{"encoder_arch": "vit", "model": "contrastive image-text model", "dataset": "pictures of board games with random positions, seen at a slant", "train_examples": 195000, "image_size": 64, "crop_scale_min": 1, "horizontal_flip": false, "color_jitter": 0.1, "tokenizer": "word", "vocab_size": 67, "loss": "softmax", "embed_dim": 256, "encoder_norm": "layernorm", "encoder_norm_position": "pre", "encoder_activation": "gelu", "encoder_head_dim": 32, "encoder_fused_qkv": true, "encoder_bias": "none", "encoder_qk_norm": false, "encoder_parallel_block": false, "encoder_moe": "top_k", "encoder_num_experts": 16, "encoder_moe_every": 1, "encoder_expert_mlp_ratio": 1, "encoder_experts_per_token": 2, "encoder_shared_expert": false, "encoder_patch_size": [8, 8], "encoder_conv_stem": false, "encoder_layers": 12, "encoder_width": 128, "encoder_positions": "conv", "encoder_pooling": "mean", "text_encoder_causal": false, "text_encoder_width": 256, "text_encoder_layers": 8, "text_encoder_norm": "layernorm", "text_encoder_norm_position": "pre", "text_encoder_activation": "gelu", "text_encoder_mlp_ratio": 4, "text_encoder_head_dim": 48, "text_encoder_fused_qkv": false, "text_encoder_bias": "none", "text_encoder_qk_norm": false, "text_encoder_parallel_block": false, "text_encoder_inner_norm": false, "text_encoder_moe": "top_k", "text_encoder_num_experts": 8, "text_encoder_moe_every": 2, "text_encoder_expert_mlp_ratio": 2, "text_encoder_experts_per_token": 2, "text_encoder_shared_expert": false, "text_encoder_positions": "rope", "residual_init": "none", "optimizer": "nadamw", "lr": 0.00085, "beta1": 0.9, "beta2": 0.999, "eps": 1e-08, "grad_clip": 1.0, "ema_decay": 0.99, "steps": 6400, "batch_size": 128, "epochs": 4.2, "lr_schedule": "wsd", "decay_fraction": 0.4, "final_lr_fraction": 0, "warmup_steps": 640, "weight_decay": 0.4}
Rows from expert 4 of block 5 of the text encoder, named by matrix and row number. Rows with one number belong to one neuron. Each number is 128 + 32 x the weight over its row's rms, rounded and kept within 0 to 255. All counts start at 0. After the name is the row's rms in percent of the matrix's.
# up: expert up (text_encoder.blocks.5.mlp.up, 8x512x256), inputs 0-127
# down: expert down (text_encoder.blocks.5.mlp.down, 8x256x512, transposed), outputs 0-127
up.8 107 [125  67 126 125 137 149  93 113  92 102 118  96 105 112 187 133 124 101 151  70 173 118 175 120  84 129 197 137 121 146  97 111 179  96 132 184 129 105 120 177 139 158 134 156 142  73 108  84  65 122  81 107 104 131 131 133 149 112 137 103 116  94 111 189 163 176 115 134 121 130 136 148 127 193 132 134 150 133 184 134 144 139 114  98 132 129 137 133 112 156 109 114 103 158 131 142 176 132 156 137  73 137 152 153 177 142 202 142 156 135 159 134 198 159 124 142 160 121 119 136 103 114 114  67 123 107 118 115]
down.8 123 [ 97 118 117 181 160 155 182 129 122 120 109  56 156 104 187 152 141 120 128 158 140 173  85 116 124 154 160  74 114 160 145 177 163 137 150  64 155  94 110 125 145 141 118 142  84  54 178 135 185 136  90 141 156 137 126 159 132 148 120 143 167 114  97 112 118 134  99 156 133 141 124 155 125 146  78 135 103  94 113 113 183 115 175 146 130 109 138  78  83 159 149  48 106  99 116  91 169  66 145 120 103 124 111 162 135 122 181 122 137 136 146 134 135 186  66 169  93 169 135  54 118  70 152 105 102 113 107 103]
up.9 067 [ 91 114 143  95 120 178 129  81 108  80 113 145  71 139 159 161 177 218  86  71 129 135 109  93  33  88 138 105 141 143 109  86 151  77 138 110  80 148 196 134 153 102 172 111 105 131 129 138 127  92 131 121 128 164 134 101  99 114 111 164 116 115 125  92 131 134  92 106  95 163 146 129 101 177  88  96 143  83 167 140  94 118 100 154 168 164  98 183 113  91  70  87 160 142  95 159 130 116 112 107  99 146  76 102 111 116 149 174 130  93 147 144 147 147  98 108  69 169 150 167 126  90 224 103 161  96 110 109]
down.9 057 [ 94 118 100 170 105 196 152 122 159  92  97 119 149  42 145 160 126  89 126 141 173 131 125  91 201 119  71 107  72 161 123 139 149 124 131 132 146  82  72 195 104 150 142 143 102  60 156 129  99 129 142 125 143 203  77 153 154 125 113 106 189 104  76 115 128 132 125 190 136  88 169 173 142  94  61 160 137 177 119 158 151  92 173  89 149 136 166 114 100 133 118  83 131 161 156  84 137 128 141 172 104 159  92 178 119  95 165 146 129 168 171 150 124 154 112 123 114 151 110  91  88 126 138 145 112 179 110 122]
up.10 109 [ 65 132 137  94 172 137 109  77 123 127  80 151 137 117  99 163 135 159 131 105  77  96 116 110  80 131 181 100 119 157  97 132 201  80 144 110 144 152 118 170 122 120 152  99  46 129 112  91 142  52 134 158 100 169  76  72 123 138 155 144 135 109 106  87 142 146 115  97  70 127 169 131  87 212  94 104 170  89 176 132 131 146 133 114 130 150 121 135 109  97 104  98 132 137 149 121 132 103 145 141  88 136 120 140 178 139 201 201 134 107 117 132 155 137  97 118 109 190 109 154 125  97 181  68 166 119  84 111]
down.10 100 [ 85  89 125 180 141  86 151 134 109  76 138 121  89  56  48 145 126 140 110 131 121  76 148 123 195  89  96 152 156 169 101 169 109 106  87 140 130  82 118 155 101 121  50 146 164 187 127  72  66 160 209 117 112 174  98 139 161 103 178 138  91 100  97 129 163 154 126 122  99 111 110 103 219 138 171 115 122 144 196 175 130 165 114  84 132 141 128 174  52 126 132 140 114  97 176 106 123 183 129  98 105  79 147 107 141 138 173 138 117  98 106 139 139 119 137 134 193 129 168 174 124 155 143 125 138 171  62 158]
up.11 075 [ 83 119 131 121 176 148 129 156  23  54 127 119 149 133 152 145 144 133 185 103 128 149 148 132 129 157 161 115 150 170 101 187 159 153 148 145 221 141 139 167 125  87  84 169 108 110 135  55 143  98 136 104 131 135 145  91  91 150 131 149 128 116 126 135 168 159 112 105 147  83  96 141 130 162 155 106 112  92 137 146 136 194 115 119 131 175 102 103 137 107  96 113  96 149  87 148  94 130 193 152  49 135 151 163 141 142 169  94 119 149 129 150 118 184 111  78 148 195 205  98 119 122 136 102 116 119 120  84]
down.11 097 [137 131 103 107 149  69  77  88 146  89 131 194 149 116 113 132 120 154 103 124 118 126 160 108 169 111  74 135  95  72 140  76 112 119  95 159  78 176  45 156 114 111 144 132 158 171 101 165 151 102 174 196 112 135 136 189 158 128 124 118  99 122 161  84  97 119 123  62  95 118 139  99 137 152 114 130 119 112 126 151 127  97 163 143 100 147 139 139  99 113 131 145 171 128 167 136  93 160  97  97 162 136 119  15 107 156 118 125  50  68 105 141 186 115 150 160 133 124 131 164 154 103 165 150 160 136  73 130]
up.12 110 [ 93 158 173 107 176  89  89 139  95 143 110 107 155 172 117 162 125 119  79 122 133 111 107  96  66 125 129 130  94 121 103 132 146 167 146 159 139 116 160 140  98 111 136 194 132 182  80 119 111 122 118 135 124  90 150  86  69 109 117 190 186 113 104 144 120 145  82 113  83 101 158 131 142 147 114 126 162 111 122  26 161  94  90 128 178 126 139 156 135 142  97 116 130 139 167 146 174 184 179 120 134 149  72 154 133  97 143 138 119 110  91 155 130 131  99 122 197 146 196 168 159 131 142  95 189 107  85 119]
down.12 130 [107 133 185  95 138 128 124 114 121 128 118 145 151 144 107 109 107 158 139 123 109 133 131  98 139 112  90  92 141  95 103 122 226 115 158 142 143 182 194  93 107  78 156 173 111 158 147  99 107  76 118 131 128 112 108  87 115 121 119 124 120 131 138 121 179 124 148  91 153  96 177 113 139 103 164  83 147 148 113 156  99 156  64 145 171 171 113 110 183 123 111 174 156 105 146 191  81 115 132  88 125 122 155 124 126 143  83 166 111 138 102 138 114 109 107 157 145 163 183 178 205 119 198 117 190 107 139 117]
up.13 114 [150 134 137  95 146 102 155 153  98 109 113  78 113 168 147  96 122 161 145 111 102 158 185 135 157 111 123 143  87  99 172 140 130 121 167  54 122 181  53 116 197 183 111  76 118 113 127 146 189 112 143 115 129  81 162 146 120 130  62  99 115 138 139  72 164 121 145 115 156 137 100 186 114 123  63  90 120 132 125  96 148 125 153 174 135  77 137  87 149 144 130 127 109 109 177 120 111 121 106 129 128 141 134 126 182 120 145 129 206 155 133  49 141 123 137 151 135  74  91  74 136 130 130 139 117 106 123 138]
down.13 161 [175 144 140 111 122 160 120 146 127 159 133 139 117 198 144  84 101 141 147 138 132 137 184 146  98 124 163 152 133  92 191 135 121 115 129 181 138 120 217  82 150  71  97 144 164 144 108 140  93 136 162  84 135  35 180  89  68 118 171 102  99 155 150 164 115  93 150 127 125 168 127  58 141  93 143 128 146 171 127 120  57 163  77 135 105 152 101 112 159 168 107 205 126 123 138 131  98 152 125 150 168 115 135 105 118  94  52 107 164 164  93 138 125  81 136 110 160 112 138 142 186 209 114 115  71 117 173 136]
up.14 105 [ 66 126 159 108 188 131 112 135 102 117 122 107 109 139 152 156 154 148 109  71 101 118 101  91  28 129 186 106 107 129  86 120 165 104 169 138 149 139 134 139 138 133 180 140  56 115 108 111 173  95  85 159 128 133  90  86 103 107 124 161 134  94 135 134 109 178  95  95 115 150 157 175 103 187 114 112 165  87 166 114 161 116 125 148 179 127 120 131 103 121  80  70 104 165  87 174 135  99 146 101  90 140 119 172 160  98 197 174 158 116 103 121 170 160 104 125  93 173  98 164 146  72 151  99 197 100 110 104]
down.14 077 [117  95 182 157 133 113 171 115 125 135 141 175 127  15  84 170 120 159 125 136 116 109 170 107 188 106  99 199 115 132  91 111  70 160  87 115  80 123 157 106 109 141 114 127 180 205 131 115  93 172 186 136  88 152 145 122 194 133 160 145 151 140  98 162 154 179 133 170 142 152  79 146 155 144 145  68  75 140 118 189 136 144 113  72 148 133 140 156 123 111 123  99 132 116 139 137  82 128 130 136 100 124 136 125 162 113 169 136  79 120 114 170  77 108 144 107 154 145 160 150 135 201 117 161 115 154 170 141]
up.15 115 [ 79  93 175 127 166 161 106 122 122  87 103 152 130 105 143 158 157 173 125  97  90 127  79 122  68 154 162 124 120 122  88 136 150  93 170 106 142 139 160 167 145 123 161 117  61 104 105  91 154  57 131 131 126 183 101  77 121 138 146 167 163 120 118 121 125 153 103 140  86 147 149 143 108 182 118 136 131  90 174 102 162 137 123 140 153 132  97 114 115 122  87  82 129 147  84 165 153  99 119 142  45 124 140 161 168 131 200 190 145 140 116 125 176 160  84 103 100 170 110 138 112  93 191  66 174  91 112 105]
down.15 083 [ 90  98  86 146 128 128 130 148 135  90 142 133  97  27  58 146 117 142 132 183 124  65 153 123 166  93  65 155 148 155 102 159  76 114  99 112  67 111  67 173 101 160  42  88 184 179 105  70  95 165 190 134  81 164 132 133 192 109 147 130 157  73 107 132 159 185 145 144  99 112 116 115 165 212 177 117 107 129 126 191 133 125 144  33 136 121 139 147 127 104  88 131 129 137 155 127 112 143 118 121  74  76 146 108 161 152 202 154 102 111 122 126  97 132 143 117 181 104 114 146 128 194 120 118 116 160  44 149]
up.16 102 [121 156 114 104 138  67 104 121 122 123 150  73 137 158 115 169 117 122 131  86  92 130  52  89  21 107 149 125 131 126  70 147 171 130 163 161 143 119  85 149 124 142 215 192  74 146 154 102 169 129 108 156 146 107  79 105  73 130 111 137 127 127 149 157  91 138 118  87  85 146 184 193 125 165 102  93 146  97 167 138 175 118  79 153 180 138 110 136 109 119  96  79 140 157 115 148 112 122 159  86 114 152  57 179 118 101 166 178 144 104  47 130 177 157  59 151  81 162 158 118 168  84 141 110 157 109 101  92]
down.16 088 [142 181 115  63  91  85 118 144 114 141 126 137 141  86 113 156  40 116 132 137 157  94 164 108  90 112  86 194 137 132 111 135 104 122 120 124 126 123  98  85 121 123 124  97 143 179 124 127 125 162 136 125 109 111 131  97  98 123  74 154 165 101 120 163 148 180  87 162  93 117 170 153 174 133 146 140  91 148 106 151 157 132 132  78 120 153 141 142 121 133  75 132 137 125 164 233 146 162 169 134 110 131 118 126 160 117 154 178 129 102  71 179 119 133 132 125 219 129 188 155 198 134  87 113 164 171 127 141]
up.17 120 [ 92 159 154  88 169 103  79 146  85 154 140 111 150 177 111 174  97 124  98 120 137 126  96 132  68 109 144 129 108 136 146 137 116 179 172 137 122 122 165 144 116  83 137 167 133 167  99 123 126 136 132 139 116  74 133  94  60 105 128 159 197 125 133 130 119 108  69 122  66  96 170 117 144 132  85 111 150 105 138  36 138 104  94 145 174 123 157 170 165 134  99  99 119 115 160 126 141 153 183 113 118 155  75 145 132  76 135 150 127 119  72 138 134 130 104 109 176 140 176 154 171 138 130  88 188 130  94 105]
down.17 141 [113 122 205  90 145 134 122 118 100 124 113 136 152 162 110 118  81 154 131 121 118 137 154 111 142  97  83 114 139  94 108 122 206 119 141 131 131 208 195 105 130  70 164 160 112 190 129  68 116  63 133 118 118 111  93  83  88 109 114 114 143 116 141 130 164 145 141  86 151 104 162  80 144 109 178  70 133 146  98 150  91 153  85 119 133 158 100 114 154 128 114 195 144 113 137 190  85 128 133  86 155 130 167 121 123 155  92 163 123 150  89 141 124 112  92 145 150 152 176 162 193 106 196 112 166 127 130 109]
up.18 107 [ 34 129 144 114 195 143 116 110 114 128 101 114 120 113 109 171 140 161 133 110  92 127  94 121  91 112 177  97 106 141  91 145 177  96 164 119 125 145 161 160 152  97 169 131  69 150 103  91 156  84 117 136 103 141  85  82  90 126 142 153 187 109 108 101 128 172 136  89  71 136 159 152  88 192  97 116 180  93 185 108 156 140 140 115 162 148 121 130  93 111  97  85 126 129 148 139 132 103 143 129  74 148 111 159 126 135 203 180 145  90 104 103 169 155  90  91 102 173 137 157 143 101 165  69 157  81 112  92]
down.18 098 [103  60 155 179 123  87 143 125 101  84 122 135  80  34  83 135 129 164 103 140 129  19 144  98 195 137  83 159 152 144  74 156  73 145  82 138  98  90 148 154 116 134  79 126 169 185 107  71  73 134 222 120  65 185  95 150 150 112 173 125  72 124 107 111 166 132 145 138  85 104  88 111 164 141 148  95 113 137 166 185 139 114 135  66 136 126 102 149  66 123 117 123 128 172 174 140 123 151 143 143 109  92 124 102 169 149 162 136 147 105 135 153 129 109 174 117 184 149 128 158 124 203 126 120 105 141  98 148]
up.19 102 [ 29 123 163 122 191 137 129 100 120 120 101 139 111  89 125 147 140 150 131 107  84 144 113  95  88 100 189 101 140 134 117 101 171  95 166 127  99 137 152 163 144 116 154 145  80 146  93  68 110  77  82 130 130 180  89  86 131 113 165 147 124 132 120 111 150 167 140  40  52 120 173 142  68 207 130 120 160  96 188 150 158 152 106 112 149 148  98 131 132 121  90  96 113 157 125 184 136 123 141 114  75 107 141 158 158 116 170 186 152 116 136 155 154 134 100 104 117 142 124 196 163 103 168  53 140  57  81  98]
down.19 089 [ 72  88 102 160 157  89 125 146 101  93 113 123 102  33  62 174 167 117 109 161 117  76 132 142 201 146 105 150 149 181  65 183 114 132  99 109 101 110  76 126 104 169  59 120 168 167 132  77 133 168 164 127  84 188 104 136 136 131 148 161 131 113  93 123 163 124  87 131  91 103  91 140 167 176 168 112 137 128 128 176 162 113 143  85 127 143 150 160  31 128 110  86 154 134 129 131 120 134 141 131  93  96 131 119 157 151 194 136 141  93 145 151 139 152 159 121 145 135 163 124 115 152 108 120 138 143 105 148]
up.20 116 [ 83 114 131 130 175 158 112 105 136  80 112 157 153  98 145 151 178 177 141  84 100 119  77 113 102 120 134 104 128 140  86 113 197  70 140 135 116 128 121 172 130 101 167 113  62  95 128  90 150  23 110 117 114 158  67  85 162 142 163 149 143 114 128  98 125 151 137 113  98 148 152 145  88 211 125 127 143  91 185  96 153 163 101 127 150 138  81 119 127 118 108  91 106 169 128 136 164  71 118 113  51 134 146 173 159 144 181 162 125 118 138 115 123 164  81 113 126 163 112 175 132  84 194  90 149 100 100  97]
down.20 085 [ 50  91  89 110 135 100  69 113  79 107 139 118  86  66 109 162 102 159 122 185  94  76 178 142 172 102  96 186 161 152 144 164 133 116  86 105  80 141  47 116 119 167  53 111 151 181 131  86  87 152 170 140  98 179 115 140 163 138 143  95  71  92 114 123 173 163 120 145 100 141  96  59 186 170 183  83 121 117 122 157 114 146 140  77 146 143 161 111  84 132 119 126 154 121 161 146 115 148 141 113 103  73 143  89 135 183 162 149 104  95 120 124 109 159 172 127 135 129 123 141 111 202 118  99 115 130  58 121]
up.21 102 [ 78 153 126 110 148 113 129 114 149 131 122 155 122 151 129 154 148 113 146  94  91  87  94 116  79  74 132  99 112 149  98 136 206 144 115 145 118 147 166 169 163 134 147 145  37 126 128  66 168  40 138 110 147 134  78  77 152 136 139 119 141  83  57 165 112 172 129 102  78 135 138 149 134 141 137  82 173 115 177 159 126 149 117  56 149 124 157 143 103 122  75 110 135 110 145 120 143  99 155 140  91 109 140 185 178 120 139 174 148 133  81 117 126 159  38 101 128 168 118 140 140  97 156  46 155 152  88 141]
down.21 111 [109 154  97  96 153  64 171 136 131 137 134 135 116  66  92 171 153  96  80  95  93  79  95 125  76 102 108 110 132 172  63 146 119 195 133  84  79 169  96 172 135 160 139 137 146 159 166 145 150 100 103 156 125 197  57 129 140 139 150 131 145 106 101 117 205 127 133 108  88 107 145 142 107 128 122  58 129 127  81 166 121 116  95 141 159 165 156 172 131  97 103 117 139  94 165 157 112 109 120  56 152 105 117 153 134 114 109 153 105  99 170 110 140 131 153  95 101 142 184 153  69 127 127 161 139 153  93 172]
up.22 086 [114 153 164 106 144 119 112 122 128 167 117 174 152 107  88 188 122 150 129 125  55  82  82 156  31 142 140 122 130 105 114 111 116 112 162 110  62 176 141 116 208  96 179 105 105 155 150 136 126  78 166 164 158 156 102  69  75 121 132 168 107 138 148  88 111  98 117 132  94 169 140  67 101 117 103  96 126 109 126  97 137 172  89 158 152 131  76 144 133  61  68 140 154 119 125 172  95 145 136 111 152  95 111 139 111  92 119 164 116 125 137 146  93 147  35 137  95 150 138 168 168 131 190 129 120 155 127 130]
down.22 106 [173 148 113 114 114 175 125 133 136 168 127 110 156 168 200  96 131  90 147 159 156 212 112 150 105 174 177 100 148 153 171 145 174 125 168 105 188 107 149 121 117 145 196 114  83  25 167 125 138 124  54 110 191 108  94 132  72 146 150 103 131 111 159 182 117  92 132 132 192 118 133 172 118  94 117 155  97 134  85 173  99 126 149 186 140 114 100  93 127 170 155 125 107 109  53  87 159 122  92 122 131 160 141 186 109  90 117 102 151 184 116 132 133 112 108 125  80 177 135  74 115  66 109 115 136 122 165 114]
up.23 126 [106 105 168 121 165 151  78 113 113 122 107  95 153 130 137 130 111 150 160 121  88 165 138 145  88 184 136 158 165 171 139 170 185 109 165  96 109 113 129 119 118  86 156 119  84  86 134  86 162 137 109 113 173 101  61 113 120 163  96 114 150 137  91 162 171 154 111 132 167 178 134 132 144 166 154 117 191  84 165 146 141 170 146 137 138 174 103  79 118 149 139  85 129 139  94 160 114 135 149 113  21 147 134 140 146 167 185 125 119 164  56 182 122 151  93  97 144 129 110 110 141 150 172 101 154  73 130  80]
down.23 144 [126 126  71 151 129  56 132 108 173 135 106 144 183 107 125 176 140 136  75 144  96  89 129 122 195  92  68 104 136 112 149 120 102 151 120 111  89 159  28 171 111 130 146 103 133 170 156 177 175 122 138 178 140 171 113 201 117 145  87 162 106 140 134  85  77 104 116 131  79 115 126 135 134 101 128 132  93  84 131 105 151  90 185 120 168 107 152 193  85  76 152  95 177 123 134  97 115 175 143  88 133 156  94 113  86 131 111 122  61 103  96 140 114 191 148 195  89 134 128 101 109  87 140 175 148 180  67 136]
up.24 089 [ 95 118 172 114 155 167 101  99  97 133  92  89 115 145 156 167 127 170 144  92  54 134 101 138  84 130 170 138 170 148 120 160 174 109 153 124 119 170 140 136 143  95 151 107  63 139 115 109 128 107 135  97 166 144 127  90 120 130 107 145 185 129 151 136 123 129 124 109  75 152 176 126 110 176 158 150 175  67 204 149 142 183  94 141 196 180  93 144 112 130 103  74 114 117 104 143 111 147 173 133  50 151  88 119 132 110 152 111 142 120 120 135 134 134 111 118 156 150 131  75 162 128 144  83 162  71 107  59]
down.24 094 [117 176 128 127 129  67 138 143 137 101 133 153 143  57  85 178 126  76 128 150 154  79 124 163 173 104  56 185 133 149  59 153  62 154  78 103 128 134 129 152 125 176  76  94 164 160 114 143  86 150 122 141 122 155 144 143 140 138 112 165 122 105  70 143 133 170  99 146  70 136 155 180 152 132 127 155 114 121 131 186 149 136 110 100 110 152 165 127  77 105 109  87 166 129 148 187 122  80 150 114 125 108  84 147 152 153 147 163  94 107 134 185 127 115 133  94 163 146 133 122 128 146 100 126 164 170 126 152]
up.25 060 [102 147  89 117 162 160  66 107 127 186 130 130 114 134 112 172 140 137 111 115 132 150 143 162 104 161 139 122  98 102 105 110 134  68 168  56  46 148 194 104  95 110 171 121 127 122 119 121  97 129  73 111 157 159 109 105  99 120 107 138 186 124 162 193 117 147 128 147 122 203 150 105 128 124 129 129 127 131 126  64 119 156 102  89 144 141 128 121  98 104  79 148 147 147  82 158 128 135 170 145 119  98 130 101 133  49 143 193 117 126 127 203 122 138  34 113 168 114 156 223 110 112 136 112 160 104 148 130]
down.25 057 [137 124 153 115  95 119 122 144 136 155 144  81 126 135 185 102  59 175  96 226 157 143  87 195 133 142 139 121 111  52 158 164 177 115 161 153 168 159 120 106 136 126 150 119 136  94 158 151 161  77 204 131 144 116 110 161 107 120 134 106  89 115 120 119  73 115 148 158 133 115 152 147  88  87 106  96  94 115  88  93 122 116 151 128 125 154 104 100 151 103 174  87 103 124 131 146 109 135 128 118 124 132 127 129 103  83 149 125 126 168 111 160 148 145 102 146 151 174 139  61 125 160 136  99 170 169 133 152]
up.26 082 [119  57 141 148 134 158 140 160  42  80 122  89  95 123 186  99 143 155  81  71 157 168 119 102 105 120 130  88 151 149 112 110 133 115 121 169 170 116 156 132 138 156 144 192 162 136 142 148 171 173 159 149  95 167 108  98 126  90 130 138 125 109 157 144 132 109 105 156 146 190 114 141 101 168  98 105 111 114 135 113 119  80 117 158 160 138  88 176 138 137  78 107 115 174 118 114 121 137  86 164 126 139 115 121 161  39 153 143 139  66 172 106 225 138 116 102 117 184 184 130 123  78 145 147 145  93 165  97]
down.26 088 [ 90 149 109 150 137 191  98 117 125 112 113 113 172  87 146 183 120  95  80 178 156 182  83 153 150 159 129  94  65 193 131 167 125 159 157  73 128  87  66 179 111 133 119 128 124  71 155 126 170 152 111 171 137 183 107 147 148 167 129 150 192  93  89 131 122 163  99 176 164 124 145 146 145 100 110 150  87 129 108  77 186 132 204 133  72 122 169 128 125 115 136  97  98  86 134 104 170  86 126 132 122 125 112 186 119 125 157 167  88 136 106 140  97 180  74 114  82 111 125  94  99 128 163 114 134 153  73 124]
up.27 054 [ 96 113  99  87 142 175 100 118  67 156 105 118 121 163 113 118 126 126 104 109 105 116 197 172 102 124 130 158 135 149 141 154 104 130 107  82  97 139 182 147 189 144 141  56 133  91 102 150 172 116 167 156 143 147 195  77  54 170  97 170  85 145 132 134 104  96  78 181 110 165 139 107 132 155 152 138 147 128 149  60  96 144 150 154 148 138 122 145  79 106  99  91  93 142 129  98 116 144 198 169 137 147  99  95 127 110 101 173 138 100  76 134  82 165  90 112 170  99 160 120 140 142 148  88 130 134 125 143]
down.27 056 [127 146 115  93 140 136 143 108 135 185 165 153 177  72 183 120  84 101 132 175 143 169 162 188 133 156 135 105 140 118 104 115 201 122 173 127 202 182 132 135 134  90 177 121 104  91 155 139  67 103  98 122 163 151 104 107  98  56  87 111 101  91 117 163 166 128 100 161 113  87 208 174 124 102 117 122  95 113 100 168 130 114 109 132 174 101  97 104 154 148 151 104 142 139 151 132 133 137 122  80 131 119 142 162 103  55 141 126 123 181 164 149 153 156  97 133 104 178 140 105 142  68 108 164 198 123 163 105]
up.28 120 [ 65 106 148 128 156 132  92 128  95  78 109  82 122 149 134 155 151 138 137  89 135 144 119 108  80 152 150 136 145 168  93 175 178 118 126 153 136  85 104 135 119 157 144 167  92 111  75  57 150  96 117  83 153 127 104  87 150 142 107 138 137 108  83 148 122 184  83 113 109 166 136 144 130 169 144 134 181  93 178 140 152 161 148 104 149 154 103 106 118 164 104  58 120 142 134 162 172 139 142 153   6 122 116 158 157 159 191 132 146 159 102 138 152 154  96 102 158 144 109 171 139  81 169  68 155  70  98 117]
down.28 124 [122 103 125 199 130  78 178  93 134 107 113 101 168  59  89 164 123 150 115 157 105  93 108 112 213 119  59 133 136 116 116 118  89 149 128 101 126 128  48 159  71 116 129 100 155 165 145 152 177 159 110 176 138 191 115 199 172 142  91 168 132 129 127  86  64 137  87 159  77 115 124 125 145 112 118 142  88 100 131 128 164  96 194 113 142 136 149 140  47  75 128 103 147 132 110 136  95 177 139 102 129 143  95 109 108 162 149 116  67  90 163 153  99 211 135 183  95 129 138  87 112  88 141 208 149 164 119 132]
up.29 073 [127  83 113 144 137 145 118 144  73  91 166 108 107 118 198 127 138 164  77  69 138 138 114  65  94 131 143  99 126 154  82  75  81 133 120 183 125  89 145  97 144 160 137 163 146 136 155 139 170 119 123 145 102 197  82 124 112 117 122 135 147 126 156 107 135 159  84 168  93 158 123 141 134 129 111  88  85  84 164  76 136  46 152 140 202 111 136 209 128 170  93 139  68 170  79 145 127 150  92 185 128 153 134 154 164  75 177 165 156  83 153 119 165 123 148 127  97 150 161 116  70 103 137 103 152 119 136  92]
down.29 076 [105 155 143 125 155 149  95 137 115  74  99 137 157  97 116 141 138 102  95 131 161 172  96  92 158 129 145  96  81 185 127 175 154 132 114  65 157 103  85 132 102 140 107 147 123  81 131 118 201 133 100 194  94 175  92 125 169 138 123 140 195 103  80 104 133 182 104 134 141 132 146 150 127 125  94 130  93 140  95 114 209 117 199 122 118 100 159  91 148 112 134 161 126 104 124 147 133  91 138  85 115  87 137 146 146 154 203 150 128 159  99 134 122 174  78 135 109 145 137  61  85  89 168 110 145 135 106 149]
up.30 107 [ 72  97 154 104 179 157 116  84 137  98 109 136 107 103 137 139 162 170 132  79  99 104 112 127  85 123 137 115  98 129  64 121 205  72 155 154 130 113 138 195 137 121 158 115  61 132 140  91 101  56 119 145 113 181  81 101 155 138 171 154 130  85 126 119 133 178 120 134  77 108 149 128  92 146 106 149 167 114 191 123 151 147 130 104 145 166 117 111 104 118 122  79 116 142 137  87 141 109 147 120  73 140 135 157 145 128 175 182 120 126 116 119 151 160 109 132 115 184 125 149 120  96 191  64 148 115  96 127]
down.30 097 [101 105  76 147 130  96 171 145 117 107 135 113  61  54  45 130 129 123 121 131 103  84 134 107  89  84 110 151 151 177  85 161  69 153 121 121  92 103  94 168 131 181  93 142 146 177 110  74 100 139 170 136  73 189  72 111 193 140 167 110 106  95 114 157 205 143 138 169 101 110  72 110 144 142 170 103 139 149 165 180 142 139  98  66 174 126 121 155 109 129 102 110 103 125 201 106 159 143 117 125  87  89 164 115 145 140 188 149 140 100 125 123 118 156 163 115 134 137 138 176  78 176 109 135 158 140  58 139]
up.31 101 [ 92 122 184 118 173 108 135 106 112 120 118 119 131 124 124 164 164 155 141  86  94 120  99 141 117 108 185  62 147 119  81 113 159 105 165 163 141 106 136 174 147 122 188 122  47 137  96  87 146  97 118 137  97 196  98  52 134 132 134 167 170 129 136 127  56 166 109 132  67 126 180 181  84 186  95 129 156  97 188 120 172 123 117 117 183 138 139 114  89 127 111  74 103 139 126 131 131 119 137 139  49 146 118 176 135 115 193 153 126 115 103 113 155 141  81 110  93 166 113 147 147  95 168  80 172  99 107 104]
down.31 082 [ 95  85 108 154 102 114 145 110 173  64 118 162 137  29  74 122 114 181 112 146 122  63 154 138 213  84  73 162 127 146  66 112  62 115  72 163  92 139 141 153 125 153  73  93 175 183 110  98  72 111 205 126  81 142 128 168 215 136 139 139  77 118 110 132 138 141 129 173  80 158  55 132 120 156 149 118 122 130 140 157 130 133 113  67 111 119 157 153 110  90 113  90 132 168 126 136 120 148 162 140 115  84 155  93 166 158 168 152 140  99 169 164 132  88 184 120 170  98  86 161 139 177 123 124  97 151 123 158]
up.32 083 [ 69  93 156 123 144 133 130  87  95 125 138  84 127 163 146 144 111 155 127 123 111 162 113 122  73 138 161 128 138 125  84  91 145  84 161 156 131 153 103  91 124  80 202 100  79 148 149 118 141 108 137 126 123 156 109 128  80 119  93 159 155 152 168 125  90  99  83 121  87 172 181 132  84 186 126 164 152  88 203  57 161 130  95 188 179 147 109 147 101  86 118  99  87 155  95 144 128 156 131  81  88 154  96 117 121  76 163 121 156  80 158 165 165 151  89 152 105 159 169 130 130 106 157 134 165  61 107  97]
down.32 062 [123 119 138 125 108 202 117 107 155  55 152 143 171  41 144 150 176  91 115 157 144  90 103 162 151 130  88 159  91 155  55 185 106 120 103 135 126 102  76 165 103 180 106 126 170  64 106 133 143 140  82 150 131 134 142 137 155 138 154 137 152  65  81 113 135 178 124 153 124 139  59 160 117 128 105 133 106 133  82 153 145 121 146  67  58  96 138 116 111 124 148  76 102 121 121 165 159  82 149 164  93 108 133 172 224 140 167 151 114  79 144 109 151  96 117  90 106 109 197 109 132 165 143 121 116 110 167 183]